From a checkpoint of a small CTC audio transcriber.
Model: 7.98M parameters, log mel input, arch transformer, norm layernorm_no_bias, activation silu, layers 10, width 256.
Training: adamw at rate 0.00099, 7900 steps, batches of 128.
Data: trained on melodies that start on their tonic, played by one synthesised instrument, 26041 training examples, 38.8 epochs.
Rows from block 3 of a small CTC audio transcriber, named by matrix and row number. Rows with one number belong to one neuron. Each number is 128 + 24 x the weight over its row's rms, rounded and kept within 0 to 255. All counts start at 0. Numbers have three digits each.
After each neuron's rows are labels from the 100 clips, of 14976, where the neuron reaches its highest value: "loudest band" is the band of the loudest frequency at the time of the peak; "strongest on" is what is common among them. Only what is clearly more common there than usual is listed. The data: melodies that start on their tonic, played by one synthesised instrument.
# fc1: MLP up (model.blocks.3.mlp.fc1.weight, 1024x256), inputs 0-127
# fc2: MLP down (model.blocks.3.mlp.fc2.weight, 256x1024, transposed), outputs 0-127

fc1.540:106145127117146169163194083129124124162137117118120165154157145103164111106123143141172119141103130104114147114112097105121143117125073151153138117135128144104147134160088142148114124155158124088146164129080101158167120078160134157104122139135127124126125169124151177131095153112147129123137095080134182133082113109113146126161126115166098156120128131088125107113173190151112117085164
fc2.540:112142115115162107152108190123074189135134127116132142130120089120144179133142137142100142124119123155134142132124142158147138160170130133158076158118171136139089160112116076124136142107148158131121100143197139116144137135155101117116102168124120121104114101101164108166157092172141113130105137122142091135113151135099079119077103168135118142121165113181158150143133121117136161148121
loudest band: 500 to 1000 Hz
strongest on: the note G; pace: fast

fc1.377:129132139154141129117131125126085123172176143115085131123098111153124140125136114114134115107137097109102139142143167112114181136136163106108095147115154119135133131127174122139142131139191134120139148158135155114185151145127102144144152128141134104081134083114148112132114099138133111167165139145120122107138136180113139133093140146092100139138100151155137104098126094168147108158132
fc2.377:145168124122137112148160147151114126149078160115140156141103110111167117100129108151152128133124102129135132099138147142114159141124148115117150108135129137117124174175129108083143142084151120149181095147119115117149128131154142123124142125097116122138140107120127158112117084067098139091130120178105155113136121127155118106161127132126095098116092149128143121092122119102158164128090
loudest band: 250 to 500 Hz
strongest on: the note F; bell-like; tonic: F

fc1.372:144116111127111142157157124131094108139119096096139115111087131131153149095119124118091149125115101103098092116099152140094140112126134164124126122143112126081105101133148119127137149154109135081130171185163079092148154124142188140166141108145191164114171143124141155148106121172149103139093151132133127134125103146110146118130136139131126124120115172118096130120092119178126139138089
fc2.372:111134155113173141145128125114148147157125115165124162148132145118117145167137125111137126127134167153147144129147112125143139137090121149177102107075126139129125120125148114107136151107143131120134122110133113108126106154082103127120112153143082109144085099109143146104205111149156158122111113105137149073105177130141119118102133108125100126107106101167122085144187116084141153125138
loudest band: 1000 to 2000 Hz
strongest on: sine tone; flute-like

fc1.302:151127139141145146077140145157114120149130124150147112124071127136116134112107087136115124121156107115162144087138133105137149108138093122134136118169146103111149134089143135142078146133163106179148120110172111111090123146126140135134153133125095169119143143111091186158131143145163159139135144123139121102141112165136118140126165128094166131114134116148069135121173104179093115150112
fc2.302:126116123147147153101108109122106151102091169143169132111166180144127155140116150128119130102151139128120129082101120135105129170141106155150150121123125118140161099105079158143152117156134133116191119110128127096116138149108134139129145111114154174145107146083085131156134144094092165095087119154101153120094132093130112129079097121150147133130111135076148088125139122108129155128148
loudest band: 250 to 500 Hz
strongest on: the note G; tonic: C; clarinet-like; bell-like

fc1.11:107125162087105167159113170117129067156140120093094130074131166130123133111116116138082124109122090096106084097155180120145131146117107112153122092117125142117159144200149130119149150103127150136138143140114156132150140126150165164133100126099119153101170137120120129175130142178121123132123170105151119100097148162160174164110114185091124141096117105101136177148108111088115137143125
fc2.11:096133148121162132144165114118104115185099135131109160117116122111116084119108145130122144109131075094106157106151104113142132117141145092087140099087102153109107148102158090101142128105149150115140132116133103131080150083137064147129115140111075098126125141098158145121149122145117087139142135124123122121141129123133140112120143146170120163135157162184114182164143116145129111147118
loudest band: 4000 to 8000 Hz
strongest on: sine tone; white noise; pink noise

fc1.370:127138135103096115104173123153142085133149097119116175116084124112131148125174100147097110115120119150142144121112117088133133120129108143100151084129138139143103153161132120143153088106108144165111193111144140110127152128174149119131100136110113127099124115108144158122115166148154152129160145122152129125140094158159130141127103137103129123158124118134109158136147105126076141133116
fc2.370:149131114113132135114147138128100098122135138078141140140122146098167136135146119098098131135143119136143115143118136135081128123143125144118183091140152176113103126166114115079157131136103151120192149119144141086127151119127130132102134153107096151143117161121123151104124131128101124105075153110130126104136130099147130058127075116100126104119132127148100089163109149138111154128086
loudest band: 2000 to 4000 Hz; 1000 to 2000 Hz
strongest on: the note C; the note G; the note D; tonic: C

fc1.605:128132125126101100140166146146118098135112097127095118152128126087153138164119081118086147119137145100106125128131151133155108116123186152107100144135164114149101142134106127137147117089173139124117108122155171094168106120127094151089127125112101125151124118106140093150117115146103093123135184160170147122115191135141097140122140121138136143144102161168109131111126106146134118126134
fc2.605:117129110123087152134122093134139144129131185143142151124134174142089112165123144155132106132134129126108134125134171131103132142110150130139151115094163146145137146114102120098126093138153113149197116070121136103127142176160160117092147139100103137133146141108101103132156126110108163115109124133095129109118107097121137137108060141127145138125099108066187143135147142103179128108127
loudest band: 250 to 500 Hz
strongest on: the note F; bell-like; tonic: F

fc1.222:108134126147128109114126147129116126147123088145089122172107158110096131152111058130132120117161093119130132121135135131140122115128161140100091130132184086148125146120146146129099091127158117151126127112206109105152090157158139161116147087120088120145127079107138107154120108141140114159141154126094153148155179147128102151087120118097174138141115125161097142146114145151154155132119
fc2.222:115146095092114144167152124112167134121079153149121096127129155115165116152136120126114121099143113127129115100112175127117110111143190140123157108131153122149110135166112126128127109099108105135171122134130119089154099123153157134110148128094112130146153129116124130155141116120120123107081185135108150130123146081119131129150078132116161108116106153070147145152111120139153166109144
loudest band: 250 to 500 Hz; 1000 to 2000 Hz
strongest on: the note B; the note A; the note E

fc1.219:129142160107116159125143160170126088138159109033073127133093094110140126111105138154114124093112099157147130109154174152144134114096115109091112137129118141089152134155129115119112166098162168105124105128107143142119116154136128149153121159133113112084141089131148140159074151157104123118179151114174101129129115154123129154120159152073138122123128119128094147155147105123116129120142
fc2.219:189164142124102130189124145124160116159112139150110106133113106150121097134152091149111114119110103147094139129139116120112138116154129126095155154106109117133133102148171094127110159122119141153133084080089137111075142162177127083164160174105115111159186102123091122105121135124135107092129171122162123152185109140151135142088174165133113142105154134136133141129122113135114108126129
loudest band: 4000 to 8000 Hz
strongest on: staccato; white noise; pink noise; tonic: E

fc1.458:152119153083119148143127143151147114142112111129108168116070147114158167149165065151128133141118134132125141137142105108176114099134108149103119074130117106121078131132137120136146105132112129120094166130149143099159136129135126162125103163130158114140134119141125149119095129159160124137129117124144082105153112135152124144144112139153128128173124089136115121119100137171123129145139
fc2.458:122122165164123076125133120115115107148156161098137127137165134081138124090114123091080119091128099120160114119125126133115154133130128156123158144121175169150090135142139071080150131161149122095133122132140147099139119146124095117103136150110098151136113108128119193114141139148126132110081156128132155110121119094131115109082131115121125165124101188136130123114114127130141077128165
loudest band: 2000 to 4000 Hz
strongest on: flute-like; sine tone; tonic: C#

fc1.379:121148131114151148134142113164122135143143100120140131134106122105131165136144159132125130121173160130115141120117126141089143145137131134151068123094141086110119060104104139140139168110118114104147158137179077094102140140151147142172073126150149139096119150121170163126137150141155162121122160131097135126152124117114130104129147102127092148140122167143087146119155158177131120138110
fc2.379:140130130123112139138089147122119139097097147139120118139126098128151088138172068088140115094120107135140119128131116129155127065101134132120158138138120159143141174149206100114096144133140140141117095129108155126170108130134127117113202127111125096149115107124107140123170088125190106149120087107157117105112126185102129137139175129113161090115089103136132099140143092116126155156140
loudest band: 250 to 500 Hz
strongest on: the note F#; tonic: F#

fc1.533:144162118120149119121134180115079090154149084128102152121096135133104152120100142135112158090156103106051129099119177100100143150144109153152070100124127145138140096120131107116161117140153152107118196134145112094115165129102115137118114109120132158144130144101127121210138141137126119125095152110138102134096169138146130134138155132127103148131118167164103119149127161108107105151088
fc2.533:119112149123103131136134115131115141143149116131095104131184120143133146164158114150141101169097129130133095098094085107121127130125134163118141151120134080086152106146127150166099094151108127201108071150145157124118119140173084120177120112162115137149125117173139154117103116125121158130159126151131107161129109127115119118131127112126109130160114110171126131094099105141116090136162
loudest band: 1000 to 2000 Hz
strongest on: oboe-like

fc1.287:128110116065122124137141149202141116087106101051129111136149103116136133117132089136151108103123099130122112138156199146118138124107119123117138122115131140090139118182164114122143165109112160134145100133138134122190121101165157160147154151134165136096143140139158105144135155139135114145152112122155108103115124135141143124189130145090145128124116145090128134124075124106125167115081
fc2.287:123119091150101106127137092140112125171151167107120116143149124181101130175169125114107102141126134154128137152140119121097150091123141118134162170132133098118142124146126124091149183150121116132111127113123163142116146155130081120160118134137142103118133143129130120107143122138134137144133137091158110172180089139155117148133136153082140128107135091157115116115143111188096143115141
loudest band: 1000 to 2000 Hz
strongest on: the note G#; flute-like

fc1.474:181100127138091126142116113118104120125112108129106116105125094094134141090133111106094143168143158094151151115140101159123123109153147153109134076138116129122135148169126102107077150099133134140136128124137108111108104073153176140114161099117143142158112154086132170164107143133182133139136129137126086137094138146115103138170137155157174152071129146145088154159126162133117137149075
fc2.474:114090114161064137118118126100134145130170161124113119138111086111168112159158117108092102120126133148112108157129103158143130116128126174125145152133128109158104119139103120118094130149151116125133164107173145096137107106116144109123145123138125122123136130077125113080150130114124094100140119118112084142091147111082125082097109092171103122145097135143136188121177135160157119117116
loudest band: 2000 to 4000 Hz
strongest on: the note E; the note B; the note A; tonic: B

fc1.507:090126124106109144133134133148099095157125108091112119085134160143114146132132086140072109097093087084095138114146154134153147120127124133168120103089154147106131100164139090073176151135127173151155161139140102118117189126138158157153120134094179174127163146110128109154148149154102135132138166115154112089092130138145155157105117173114114175113111125140118132125091115130106144114127
fc2.507:108111165170126136125146107122131168113133108080139116102105101099105071095115130080062113119113117146173169189205143115187140120086129126122139143149115174152097129111144089130123134131152124081159149109093148150124109098147083137076124110145115085126108146119156111103132109162117100155131134111159149125108132106121141132117154138116114143103149113129101149145125168126162135119137
loudest band: 4000 to 8000 Hz
strongest on: pink noise; white noise

fc1.570:104121117111115147110157090111090134149149104125085163121084198154100193127121125164100121112120102107127139084138121100104127125084124126139114134112162152128111113162141127129188095159099117137131160118150118096121153151141140171128098118135120135139108118088158162137163143110163162146147118112126151121128105130116141141132113151099095127117119146135069142144157104115113124156132
fc2.570:110123164120127092091178103136114148133123147109116149148134090138135140081117141141121150171142121143129130132130094141099143125135109140138165086183119141097148144118092161107146085081128133147176144106117156108090119129103088126120121125144110144190102126110110135108075150114118124111157110100125093149152115160129137103125085091078124130148117104146127150123177132102137134106120
loudest band: 2000 to 4000 Hz
strongest on: the note F; the note C; bass guitar-like; tonic: C

fc1.246:146145106126128066050147091156142176127139126148172095114163169154134131123165135122137100142119120122113154160150126132082145105131129129138181158119111136157126146164125149120137105084121118106103167125165121152136158164182171155117092111160116152124140161177147150171104091129111129115119127142108132133150150143122119145152154157154178116140157149079121089127119131114139103155110
fc2.246:135120170140138171182109160146125131104109123101098160142125078129141132133122127125083158090137136099117094093100135144123129127162088083135092126123154138132142122137152105142091141170145183159113093152149079078136101057111142126138097137114113123158113135087156132067106122122135148100130133097115157141093141129102126095110153128120088145106126121106124115097158073139110140120128
loudest band: 1000 to 2000 Hz
strongest on: the note C#; sine tone

fc1.729:133122136145087122095117137124106157129152143129117162111084180152128138125142148113117122097133117126140141120119091128139134108099076118137088138133134155136135129098141135153102084153139128153131119104116104128082135130110119142154136141176119150104149151089112134142082142118187147199170087098127120125097118143102169136135132151060126155073121121117154073140191122127133107125123
fc2.729:128120118152118164121088160132144150109112161139147132117125165157140140130125168123117165128165131138167143108136135132121121112108067144106143140103109116136113128150141118137115091099113128129170112087118075100081175113084123087130128138184097127108139172093131127100099126109135148104163113106104119103123151056122121107147152148144097133126134143082101086136148163128155139134067
loudest band: 250 to 500 Hz
strongest on: the note A; pace: fast; bell-like; marimba-like

fc1.707:090095122131101115123122129124128125166119104127141115102118108150116173124133153150121131086118111096128137131084127145094136127093121133155074102100097116148130111068129145136132136111144148117141160124122117140153122175137137147133115143144082087168130121091138084135125095146111143102153166107121111135155092148084147114162131127109080134143117121122146115117117116131143142199127
fc2.707:166166139101130171172133130143097132164125121145144166095148085138127149138100134138166142118151098134110161157090096119128147091170160131156126105118153081085166158152137122147065095102114127138116137122123124100116104153161122114109123107110127106144100126096111098141175136114185117105147123108110118170160109123150098114127149125110123161138133124123140139141129141156124103122145
loudest band: 500 to 1000 Hz
strongest on: the note G; the note D; bell-like; tonic: G

fc1.277:158154142116086096148123115118115133145166131117128169084158143134120128126157134163119115131116151092121118111132113160106119124141106096115136089068152102116092125175142102108093139113156094107152114125155132122103143088148139125121135095148168140095178173107124138135151143134130113118167114143111113138124119140099156141133122173119118193104128131122143146118147156179147108157129
fc2.277:143131147118110163092178158139116162069130105098094135125102146167157095125113149111134121091136126148145121107122094106140120105115126152116098128143102148157117133097131124188121088144177182145061134138111126107131117124090096132135097129176128137134118140141113092156091137126164099136158098151118123158080090145088160127156123084091121096147120161118083118107183123142117111165152
loudest band: 1000 to 2000 Hz
strongest on: the note G; reverberation; tonic: G

fc1.589:175150146123105097153140136088099100140116114131121133122108137101145160094148117119098128134118118103143135110158109164154116106111123174133142114141158156129089158158168099110134102116123150138106142133095139112144146113082146164109160149106146163159131134115095165124092139121192092136146123114130126107111136134134129138134121135105163148141104115123105117137097148133149129142097
fc2.589:136107169182126143123092135111136121124123105128140152147117123090137130156117119082124133115139090131118082124127127126129161129104088155142134150131111147066127095168147132157146190129161129102165167107160103101125136128165131124145110119141135151130113145068171138073169139132144141116098113170137139129123131103113135099104163132158131104145076150135117129131146157122112123146093
loudest band: 2000 to 4000 Hz
strongest on: the note C#; tonic: C#; sine tone

fc1.247:114133135094153142127169117156081113139093139120094132128128117128133195142144129164119122169124148101120140125149122118153138140104134123143098084120162126135085125140154143138178098154125101152119133125128148085140157159131135175105143139138160121148126134111165125123105127133187143134159128146124101099165170138150107149104126148086105139196106118160114133152125101143132147155126
fc2.247:100138148161133131115122086197142172107085165135151079126146105125136160132159120132143135106100113147157158159142120148139164130143107112148152164143137161114111122117114095110173131154155127104158087129132159092101129086120135116129127131155103153139117130130131177126091123099125187116132107124098102104155117093095092098124096137130083129135115148119120108146086121116132128095134
loudest band: 2000 to 4000 Hz
strongest on: the note C; the note F; the note D; tonic: C

fc1.442:133150141095119089147148131141147105140114088115154114143138130119157164123139148083115160123120130118100079118168163159132204180116176204139110116151109131120116109127147097083156163119140142105179159179129107077175114126133136144123113118141134114148122118105112065136103111123141161091084104111113143142102134129138125124112149114127112142160058156101159111142131137097132139181110
fc2.442:126172109077141131118136150141099139144055107123100159135092154104095140108098156133095115105120122125111143091140152115084133123110097127134099110112123133102100120128140117101138152123117107053161130088137075114118115159134141143119120157125114108124125159088162135119156170173160145137078162129147118093149122128164140116117155135130124145123124164109148133141100156116113130107126
loudest band: 250 to 500 Hz
strongest on: the note F; tonic: A#

fc1.583:133138150115073128137123137148143083137130124069063129127120090115151141142155139168128123113090114129146117097147158139148105127124120103101143150126143117139129139185134121111098145084121144124080092157107149138123128149131139117134153150115132128092147070161165140153090156145110101124191145118185118114134104136128125141130142152130134142141123109100115119142154115127136109112138
fc2.583:153178149146082126189129145120120120152094165152096125127123106125152106150146113134127122123088125148106128121137106124130145112162149123112149123103145118134142097145155118145095156140161131152121085068094159132085156152200106099151140143085085098136166138107111103136117106135142113091164141163166095150143082102121121110090112153148095165133124135142124134098128117151129092144126
loudest band: 4000 to 8000 Hz
strongest on: staccato; sine tone; white noise; tonic: E

fc1.511:120090147116128140129152140161114128133127125101140164097068138109119150079123123130106136161167120135163139104137108089133144117116086134132119076129137108086112118136138103152124114135108117168152165103133078107105149156124173153139126141128170163109149157092117158126114160145186158141142138138127081081111115152155152148119129146108124119119121120128118177134160097154099160128104
fc2.511:138153171159107123122119119093120116170118152109157125116159100132082124090129099120119104145151101127143151139168145105130152165162108128127169124123149146145125116149127087090160135139161149091174155101129176089128156096111119137070134115123131116171118163079136096144144149095111134096097160123094144144141150138129105108113150134128152135138162134165117133137108144130156142109115
loudest band: 2000 to 4000 Hz
strongest on: the note C; tonic: C; flute-like; sine tone

fc1.180:126111105155114095132157158132130114145138150126138113143158137143164126104154108104116145132123121117118090127143135131157128111083148129126150118155149154153108168149161116063120116112148104082149133144100134113175094125117103124079157133080124105178114094112072127128136093142140115125121106103164136157101113146181129179108162152113170137154133094117166094166120133110148154153121
fc2.180:123133144140137140135063132147144131088097102128145118112139119095098092158130094124157077106130110148137139141107106140091132171181100136128079181100118090136160085135130094193115193153096140148103122124159103120136127127159164151183084140149156126074126134142163152111127164163148143149120135140135148114150132103112119116125127094131093131138119184093116146080132139124120124101145
loudest band: 500 to 1000 Hz
strongest on: the note F#; bell-like; tonic: F#

fc1.17:157089140151108181156101136117103098112108137130089127102098088085123150115091111102084137177143157110168147119137096124122121093150137127110174092122140135138110147139122119120083157121131146125112141101129179103128167129151103134127172101124128152153134160108145141163108133161153139108138150121134057120149146145134111129113109152171155143093145121135118154118131126131088123126063
fc2.17:096095126154090148119103101156109135152142169108150140138112134109129103138108125099102107151158137132138107155101085132144140155102126183143153148156134120136160144149090111109107158133126136154143119106100104102166143131134152133151151119133140188142129114097094118083111126069133104113113103105110186112181121115076130070092126098135112123143109101104131158101196127139151138133108
loudest band: 1000 to 2000 Hz
strongest on: the note D; the note A; flute-like; tonic: D

fc1.91:123070118116071161110076119154111086148148111147095092109148077101108128108136092110116143116145109091121140139121153106136128102166094133117121127141125129136111132168128140137118122135122163152119120137173172111091124100152134129100123149140113132104105166142112167143115155145109160118145169121129055110133168118115135146137144138150126127086154124124141140135124160143125169107131
fc2.91:147122088110163086154153148110184161132142118125119176147085148163120139132082122093148134146150150096130098144116115120137117150108155156125126135123126108124133117125102113152152055108142103137065136105099061140132129164109126125118104121115137144142128079117091141105119113126139108135078116157137189111120125152153132134093107105176143121187130119130139123144131099147113094125129
loudest band: 1000 to 2000 Hz
strongest on: flute-like

fc1.237:085136121097144117136211119126097115135134110064111172166160130146134162127132162114109151093132135104132114099160198144122147125066162137136108126128201150135110135120125127110151154119119097075140137169127115102173145165133127141104117116140142127107117142133162116147155138162172106147143109128129141119068100170134140139138141114099119122118054134120120127158142094137131128170124
fc2.237:116119139101118104155105096110152116136107108138104114110122152160104108171119088136109107159162131159128126111114139161142128131166114144131133142153098110088131159152129133146156076130126147157145126136162130138120087147114144116169126162109146155148178135136096112108055117138121146116129164147092116103136149128134113175130103138119159117135157140125168129083144090158118156109138
loudest band: 1000 to 2000 Hz
strongest on: pace: fast; the note F; staccato

fc1.451:167112144106105133126126131127091099106140147101107143100123131097153125124170098126120132163149139094127160110149078137155126113128140127147110069133130134100105131146115124105106143083159119100144147146157153125160130097131114178117133145110143163180122145120099185137086146185156115163120101136118087112106147150113147140079103134128186128125118106118148105120137155165133147142102
fc2.451:153105129168118143116071100126169113108126107165134140126147103128128122167136104085167098106125120115151106130119070146138127167130105167117133165074141140088146122104125118137129163138124150144125096116120135135123156152112122167144063144122121155111116111157117135064120150101130182133102109123116141118132137126099120120140135126140109123115100146110125094088105161107113124119185
loudest band: 2000 to 4000 Hz
strongest on: the note C#; the note A#; tonic: C#

fc1.295:146117139090098123135110076105106093165144113103124169108142134148091175153109119126106136167125156120141128131110116142127134165110154112118144140100103113127140113181133116116129161131123155102116137169143168106133165099092161150128109084181112123108126120101207096167124130132115126111119120134108116177127192127106100139113139162135112137109081157171114141136107098109109136168138
fc2.295:125078148092116109141109121115167116119132131076151128125147128084191125141129124118126133131128142135141131117106123130135117118162139154103108121109106147126121080169137117140130162143127151085194165165167115111114120086153178134141127117112129148115118103105126136137145131135112141095108124140087115135127120111101118090060092127156105151134114163091130183114099158152137138107133
loudest band: 250 to 500 Hz
strongest on: the note E; the note A; bell-like; tonic: E

fc1.744:129131151108148176153125141100119081128101120156129147090119159142118165149154149154136127189132130115127126132142109122164127132094105144130151090156116124096088120146140132150149136122099090165111160139124140106152173135123143182121081120159149117143118130114123126111134117134168119125137109103116125108148123118128145131093137132130106122152135083143094142153136132138137130162098
fc2.744:115131090148131117103118093076136139102127144076143122125151118117149179098103132116139143138172142133133161127126137146095138137132129106149153181130153164133116124134095103112168118140134098108143099119138145127146134144102143158075077128148102147121104133131140157109160141102102168150037143148148181139138124105111162133107145124100106152115126188127123123113120103116096113105180
loudest band: 2000 to 4000 Hz
strongest on: the note C; the note D; the note G; tonic: C

fc1.433:131111143074146132152145139186081125143097109159087118132131186123098132169119159142130126138119114109130111133142162127138120125076150094126117065111139109140049110135149131124118121118168152119113097112141146133111129095114135134130136126139125120154134134148165145136090149157137099128163105132112130126130152134127105134164147129105130120120139109097108118166192145138193152115112
fc2.433:100152108104163092175157134150100112150081123131087137125080194213124124164100154136147140126132143180116129132116146139148142145135104138112110118102132138118117103086119109122159138153136135101071132093110073091148161154083134130144107155128129120145150133130129164137115120122134112160096104179169135135135135138175143119130125135116129129148137130118100101147162117129119129133140
loudest band: 250 to 500 Hz
strongest on: sine tone

fc1.232:084077147133062110110144128117134113157101103094093111138101150094155174135132111139104138135100117121139080102120125108139126120144095156132122119141154131119131133141158157147146106118150176116120174156150140134147162134161158161157138119118148144118157111132164105152085102140147133160136162091150132142131122170156150140140102161106119144140117115122132153111132088175126113116139
fc2.232:161093137137093140106138099138124097135160098136126126113136106128113110099162161149135101074124089124140154131112094134181112123118117114084118128132105194103091119120140122145087143104188107101181114150135105133105155118135110102107122152164076114134105121104117139086119151142150136143167115099172110104111116082065135128076141122147140132137129151141107115160104144156128102149109
loudest band: 1000 to 2000 Hz
strongest on: the note D#; sine tone

fc1.668:166134155117090122126137155125136098133097107096106129151111095079166146139168176168121139127109115120146120137129142167136126106136137132120142125116165129183076146165144120123088136105108137091139078144141155144116139148139142113140135114140134121145132087128189150131098144156115099085193139127154122133147116138102120113135128123136104143145093136129116145144137130110186128135152
fc2.668:130166115151094131156116155094119130174126153148087137150099168136110124186123099109105095133090167109117131133101107124121119116127152151119135145089175108145170134150130124139139143154145094159096103089092141106100134141200100093119150118119107116094147132122114146120152135115129100132138111183158151127159067098110112097128124148155128171131091111128110119114129124176118061147141
loudest band: 1000 to 2000 Hz
strongest on: the note F#

fc1.365:132134137117133119160164134066124124120155065111106122125142129135092129115133134136124146150112176141127131112148131149125113131111135131141129076129136159143116166109156133101105120146143113151130133123101166125106100101096113148108148144102140092150130155120127117122136123097167128170134148102157120147135192121143134099165153119108161134111126121158085116175140093144143154168111
fc2.365:147114135095108111111101115129114140087093117137144129098139137123157087149152121101111127124134138114150104122095128145116109080119130157167136151114086145138155163121185096120106198156104144119144097088100085128124107126138166141107189122133157143153128170122119137111168101106182095162121128123154151096107178143113153142122164136131127128104105124158123142137130099138131170113133
loudest band: 500 to 1000 Hz
strongest on: the note E; bell-like